From a checkpoint of a small multi-label image tagger: 6.3M parameters.
Rows from block 7 of a small multi-label image tagger, named by matrix and row number. Rows with one number belong to one neuron. Each number is 500 + 25 x the weight over its row's rms, rounded and kept within 0 to 999. All counts start at 0. Numbers have three digits each.
Before each neuron's rows are labels from the 100 images, of 14976, where the neuron reaches its highest value: "strongest on" is what is common among them; "colour at peak" is the nearest of a few named colours to the mean colour under the peak. Only what is clearly more common there than usual is listed. The data: dead-leaves pictures: piles of overlapping shapes. In brackets: how many of the 100.
# fc1: MLP up (model.blocks.7.mlp.fc1.weight, 1536x256), inputs 128-191
# fc2: MLP down (model.blocks.7.mlp.fc2.weight, 256x1536, transposed), outputs 128-191

strongest on: grey (59)
colour at peak: grey (54)
fc1.688:513495451475533520493500494498525508474526435512511514512529471479490431513508561487475527408470479481517495464542489464495527492542496505500480453504486524463484495489510525488508513507497490
fc2.688:477530472514513490511487495490440507461520502545512524471485460479468491490481509517519501543516523450503469543490514513507524524506492476515522497507518507500558473515472487468524475512486479

strongest on: pastel (98)
colour at peak: grey (51); pink (38)
fc1.61:488477506468490483482501492498505522540511408514496528523486507508463481505524461499529472475516456489514525507490430502492510524516501462535442499499482500509543529503486482485521533459507462
fc2.61:517475485482460468520509486512472494496478506514505513500481549489550508506522509498475497526510479535513506551500466509507481490516514509539511497537504493476513520497512514476520469531511553

strongest on: small pieces (91); grey (58)
colour at peak: grey (52)
fc1.372:523446549540497489523501501462462506528475506534523520478503476493441534460483499513477478527533482450504474514520527522483505485492542525505491518508511480508543472496514510494505520488508506
fc2.372:529498531463518534475493479500509495495557476482495496527485496539500512490505467503520463491518515538461473494555518524540464466460496482522510483496562516503537575514495503490545487525506485

strongest on: earthy (48); dark (36)
colour at peak: brown (65)
fc1.175:540499550536492529513483489505490431494472473499516471510529447481489531472509496504512501507491538475501465515529498501516528526449541493441513477478480493506490534475446525506459496526479517
fc2.175:495465495474483515490507519470528511503545536489514482514489461482463502544521529514503527533505483496485470503514478525470527565543521464534506511495499470523495487512545461512562494473532481

strongest on: dark (58)
colour at peak: black (47)
fc1.644:522502538500511484506483483521538516513490492500499501471479500512527523499536489520562517493494488443500457498498486477487541476493483465517531485517480501491527521528514494516490481511494459
fc2.644:530482504493493526492521472475485510483455521480519483534492487506467531515536489510467505468499464469498480481499473487542514518515488507516463485504486508455513503525501441494505480516514538

strongest on: large pieces (76); textured (66); pastel (48)
colour at peak: pink (34); white (26)
fc1.305:480474524531515541476479482540476520447548484481492485517508469440488496480478493483500491507477479451508498468497464524500491505509475486446499495510545492493500534512498471478520498482463476
fc2.305:542548469510527463504499475475487500509557492497509534484473479513535487496505500468457438477539500540486494551510493491523486526495502526556496518545469483485539521517520532491504488539521531

strongest on: earthy (64)
colour at peak: brown (68)
fc1.76:556500520507538515521478468497510502478502461533488517469466493510525523475495448512462508451504485464492489508525498480533476481522504443504528482462471524463492552501533501460483443506485479
fc2.76:499508481495504531509497507515521489484518519497498532522502521494485520488522510505538509471501492490518440441483481529486527528501488479531492485506456491470489484528522487533544506531487462

strongest on: dark (98); textured (74)
colour at peak: black (94)
fc1.683:507503491506517510500503496534506452491507569465501516499521472487486484482468529503476528494522496466499515474501473510499468515481497451507527525504505516519489423498482528524487535517500513
fc2.683:490515479503486460532518501477525483478452488479522505514499493502529490451518514485462480481532511520547526529510515500517492449474546507486452497477514523496458521528493485493516504556499528

strongest on: large pieces (67); dark (36); ring (34)
colour at peak: black (26)
fc1.605:460484511543472487483497504482488437460522456534503521459468521491516470453515483514524518513514523473510554527511529465483521478505504522479536494494506501527495508534497541495444515489494522
fc2.605:494499520475531486486485521535510496522486518471530444527484453466548482498488533480505477507521479520514537494524484535454492510497507517523499505500506522483512517476552513491512466476485463

strongest on: dark (39); warm (34)
colour at peak: black (28)
fc1.559:516504522488529530509478491476516481569518520469496464533489465510486467511530463496522509496505498472480519501539494494490516489521473494483485512500499467472522509525470518474502479489464556
fc2.559:491455461502496491467500517510519531492469512478499511521516527514481523530530508522500514478510545505507496505482467507516538505509507489514540486498443523507529549465510506489484487517526498

strongest on: mixed sizes (85); dark (31)
colour at peak: black (29)
fc1.237:479482522438432523500518498499493482537505480437550502538471463492490479505481488499465459486486515477463508509537519499515489532534499501506508457503500480492463507509483544491480471495519487
fc2.237:513493500541495468544450524507483517518475505491453502492487530470524521506495518476480530489494528485530491515490506482519491472482547492492512557530512515511473503483491459495460449467458506

strongest on: dark (62)
colour at peak: black (42)
fc1.217:519469495497474457517490480530467533478512486526464454552452467509524449484466485439489498419527516487525517492535514490526493500546469515506516472531481489534448491478501489519506507489505509
fc2.217:480482507492562535525500499505490481502519503477527508492476531544512502530525490510489529510460507473501472518500516535488521498460523485458499511532500525519504501560474444465566471510487485

strongest on: grey (99)
colour at peak: grey (61)
fc1.520:542499483461514448519491481506513505468451492485521457509527452477504499420492489479483484507514497506505512490526468438474531493475457475498551505475497514512507470486515509507490473468497499
fc2.520:507464491492485472485534475511482521521529480500493530471519517513504457459519538484503544481496484498496522491517538510460484483500502530536496479505444482501503525563515499546506482486513533

strongest on: pastel (47); vivid (34)
colour at peak: pink (25)
fc1.566:483474493515470491471502533516460493528535524517484503518507477528470480466495486485532527500478444475499509493516485540501499516517502500464495541514513464518514499529516468542519470452496457
fc2.566:504497531460502495519490465467539478511512490465491525509488476514529506513492482523469468455474550501525511523483475493502509486496487507484490456496491546499494520472537517493465508487509537

strongest on: mixed sizes (75); dark (33)
colour at peak: black (32)
fc1.85:508526513477505477487494518490473476551470524482495501491544508524518511521504559524507508446496506502505522548525488508502500486519548520520483504565535485517526532487534543507532450459485519
fc2.85:518489501488496502536510525523540494491527514460532488480538484472508473526504474504479489539524471491522507498523509516488469532444456518441448537560469505517477510487513459443482507511470495

strongest on: small pieces (62); dark (38)
colour at peak: black (37)
fc1.439:501555498461510523487516459529514466514490468512511527495520522535524507494515496480539508506456491516456485444514479475494566509514486515489508487476436524490510518485502496514495491459520545
fc2.439:510475548492515493508495497514497483435496518436465497540476460492547488485448543502473499498561523488553525508478514474528486504495460501532514506494536499473521491505487548465492519501546508

strongest on: textured (88); cool (38)
colour at peak: blue (27)
fc1.37:540538490539507512490445508460491508521449503514471528510518450488523498521473560509486505521515488510483502519545465501515466543504510513471480522455523447484510492448464505530476481484534490
fc2.37:472499487475499509498535472535490480471485522527545519535490543482498507526472437496524481475534516511544492495479494527516489521513499477505477492562487532472527520521488497478523525484524522

strongest on: dark (56)
colour at peak: black (59)
fc1.660:524488476493468498483539522501539483526492497480516429494514488488538502543471494477503497503505489503453511488520540484447518459505473509511518505533472482495467489516527514492518514510471461
fc2.660:535476456538512490527480499517514509531506507502500518454549509513494493499529498514517477505528532462545499496473479508522483544479486486502512497451520521463487517507484472511513481450519509

strongest on: grey (100)
colour at peak: grey (81)
fc1.755:498481471550466499497541488478515515488456462488533486551511501558472459459499486469476498517521546524524529502482503477449482517497487461543512499497483466492510502523509492511511514477508505
fc2.755:505502491496518464476483473524505499484505485481504527478534537500473498479500487479552512554541536481490485512517526475474485491512528521499496480469487514515553536562473515536495472478544546

strongest on: pastel (99)
colour at peak: pink (41)
fc1.518:468470499497529486496522508518493501540518484476475550534484496495445486487512488498528488473532431518531495528483472475523505500559478484492477493489503475515528512495474486477513521451465497
fc2.518:531495506482468478501503489501471487489475491497514515508462528494553512513524533528460505496512502512493516551509464498480485500515498500546496496561483494472502504502505501475531495554519555

strongest on: large pieces (85); flower (49); star (43)
colour at peak: pink (25)
fc1.377:496540519509501496548513529478470524474463535542486462499538480525496461523490525467487491481501533486535505511496551475519511494510551491517490505513490483538510490514471475515482535475459524
fc2.377:517503482470457479534496500488485460493499495511529528462507480547464433512532496539514517506470455506476512531526480502467511510477505504517483568515502510520495514488488516521502491489484476

strongest on: dark (100); shaded (80)
colour at peak: black (97)
fc1.170:532524514531512511548506515447490487517459530485474462491507463481512490488546475531473485491514534478499551483515513469509500467502455547487501518498526518502470497496510485523488518467478516
fc2.170:511462493502505486518520479501487501503458547497511498511519493516526472495522495457470496512494501542513501500532494489492494482504506487484478481484483500546512530478500493513545499510493529

strongest on: textured (72); dark (37); grey (34)
colour at peak: black (34)
fc1.263:473463498487517524500494493520519490517545569498506480523520477552523492519492508508524501507538483489489512472513508480521531521503491430484519520501504489522478489513480464489527524504514475
fc2.263:523483536485486474476475483462481532474477455485473497486467522480492501483502517455520526485472553529498459484509541466495503512488501491531504479516490542490492481499516480495483498474503488

strongest on: large pieces (71); dark (38); circle (29)
colour at peak: black (39)
fc1.174:483506483466525491516493532467522476529510502500458491473515484551554535535523536476487499466501451503497507540523537515483509487503478453455495504567511486507469482466483523489479471471484486
fc2.174:503495523528529479531505459515523467516505509480529476502474512466539468545477532503509501526484500466494488494490461489485508482494534508562495499476464503459480510511563495503514468514502519

strongest on: dark (39); vivid (36)
colour at peak: black (30)
fc1.261:493528521473530527494467511516521505489557486477468472493509535548467492551491519467489487479504457479445534522554548488488551519525472490519477479540474504510515497495548500497480493524488501
fc2.261:479486496471456508533496486505482485470486530522477511486516448456576517437471492488524502517450514485506510462510471482521446491499536534464501497462527497504509543505460482514489465496487514

strongest on: shaded (77); mixed sizes (75); earthy (33)
colour at peak: brown (67)
fc1.50:496476503524492507521469499484513507547532526471482476453465475457484495501499445467472492488562467471496493545482483527524550469517521494471507475491466510461524490504487508531516496496475523
fc2.50:494528526471530484517508534543495533473510473514492537536497471505513474490506547502510527501520494513487524458456506500506468508484502483522492483481504472550523520483455497466483496499524462

strongest on: mixed sizes (74); grey (47); frame (38)
colour at peak: grey (52)
fc1.380:517521492521484506489501529492508477503484463534501515537525444484452511507525495487472512517514484529530517529534507499509494520511528502510511522434477515513508501501495503485497522521473473
fc2.380:447456504491499482503500510505491464473537477537472463543537505471470524506501455464475483501451563450489447475468481509517524493527489510480532499495521494504509522499504472493501496503499475

strongest on: mixed sizes (79); dark (44)
colour at peak: black (34)
fc1.56:489516467506472504519526528493492512522479496485531522515502512516496492526529451482489466486483555482483529498493508493529510481502540526520539458517509475520504520446490481495573471545481514
fc2.56:500493490504517516528486482497506485520493509538499493496486490480496534505442530499518499510496531478522479493503491505531457507513474468489484548520496505508479473553478480507465512455469473

strongest on: large pieces (70); grey (52)
colour at peak: grey (51)
fc1.326:477529554497481515492493518520542514488460546482492477546550411516492458503489500515477518479505504508529520521482502495495495482525499494489502489453512517565512502478490519462546525497472498
fc2.326:479505467507534566491493485513502480515506495527494469479461511554488487464484529487497536469513528520481493499520535503507556483493478527521525510545518468478504527499494494498547515506507487

strongest on: dark (60)
colour at peak: black (43)
fc1.78:514506504522525497501479490509488481515494533497484455482497520509513472490557456492490484536496479450478499513485475492481517448531469510502524473488509511483509501540521519535496458495445529
fc2.78:508471474501447518441479469484521491530474515480490523507477483518453520558534538467493457473524505454504478498518482488552513533501458514506467499518481489489529523515488494489517523506504464

strongest on: dark (51)
colour at peak: black (34)
fc1.373:508505479500491518502536493540498524491480468552476523464496486497492509513514491506498524507482450465495451465475476523519527508512469487500499510522513533496542518556541500516505473558527459
fc2.373:507535507480472539505487484465525500476509507460483501469503537525499530516542508511499485481482489480510479524480484498525511490509506510538550463467492516472511501472503507518475485460467516

strongest on: dark (52); grey (35)
colour at peak: black (39)
fc1.734:464487499519504521531502487475492503478463496459555491519508498530472490504501486504488547491466502508483519527454488517467531516462495481540484475489507505511460487506478491509449516480513499
fc2.734:529501508492466506491478516516501498498491514543497504497523518481549479471519512510547470486520501512489488478542503504458519488514468500435512506513474504516529476470577481493480479529507493

strongest on: shaded (82); earthy (33)
colour at peak: black (29)
fc1.324:521478508533450486464481476510460525469501474517506459509489505496504491507526418477487498446444478458497504507543509483514559485456499493503513485498525485530521525457452515539521476527506506
fc2.324:503501483463524516523495498484512456502490500529492501508480522512489490494480549463545526541479532576508441489471512493468458494504465497530519464469498522522493500530506522483492516480528497

strongest on: textured (71); small pieces (63); dark (54)
colour at peak: black (40)
fc1.740:521429502465474497497463561518467510516500516478491505481465519455508489508523527503482514547477481500487476511486500523503471507509466541524543492480520525495545519512532542470484478505473466
fc2.740:475524497507518472480547510521530494487508497512493480525534520472508532508490503505478524483523517496477468501513531480478553512493486539459456538483506491518493506461534467522477480452515504

strongest on: grey (100)
colour at peak: grey (82)
fc1.757:478490520534481491490502448502549488504501501499510487530538484498476462447488486453494528498506486519511495512456471528477489501507450497512497467520457481522509489486517498492523533481542498
fc2.757:480498476503512504507521505499528474457504481478484511512484521536481492493489512524484505501513549499476474522539501468528513483520486492478513467454489502454526569558498526527488477519566533

strongest on: dark (44)
colour at peak: black (33)
fc1.574:510500508490472516499499469511512523453485501450508477462504503482494525506505508504533536494542467451482460494485509463485518497526481494542486492473505516494474510479510512529497482481501507
fc2.574:511504507484520492473518482459484505499472524492516487526508486513509547505535524524514484465467497493516465472536491508565516508505488529516542477521474481476558519504498456509527486524505527

strongest on: large pieces (76); grey (60)
colour at peak: black (30)
fc1.517:495478525443508498515506463515485502502458480485502485466527469504491449509511491491515536497533486477473521510527510483497488518511512496536482536514447498500532486544543523494464526490505458
fc2.517:507494501437518475488480461507477457525510482532428506507482502551533531470477521488488505454506523503529474484481496496511493516498516501488506536478525506479487499455443489479516483523489532

strongest on: grey (96)
colour at peak: brown (63)
fc1.253:542485514484504440544503497524510482544492529496535490510505495494480498501530495460492546512535499503538505532504497516495489454460494486489497538511487460473486527510519486486525553487475501
fc2.253:509500543452513482485496539477484487542488433512508549459501469508487471477421540522447537482509497509475502506534550500495520503489526534517501490493447504510463540544518517508480481466493512

strongest on: dark (70)
colour at peak: black (74)
fc1.697:478497503499500492523531501511479535507508451482506450470476509528486477524527486438442514479468485508484518442507510499528511453489487518520507469480522470499492546455504505514522499498479453
fc2.697:546505451527500466515499489476505478481555511546491497509511542495590483494472479485547504517472519495541491514504448483496522551454507496488501522560462487479493460531493552470493461526501539

strongest on: textured (78); dark (52)
colour at peak: black (33)
fc1.657:535433497503432494494470527461528527514503475478505527528486477507501482505492551462526498499538541470476499493524539541535546487488473511500471473507527463565510498492544482510558500508547518
fc2.657:497513493484514507516502530502444481512441487490512508498565576483515488478507495525458524505496493485499495481452524451505504474567473478490484553492500472494464496509527516457491538435462500

strongest on: grey (88); textured (73)
colour at peak: grey (58)
fc1.231:479476495517452488489464481473482507475465448532571542498524485500475494427531499479467498480498513532534534478529513513449500521495491490490502525534543496507524490457504481501490489521464467
fc2.231:525535523478527458477461496540505474501517479492442485504481510460515443506485503501500504438521504530484505517499502483513498553498505520472491495538496511496516535555532523559493502488510523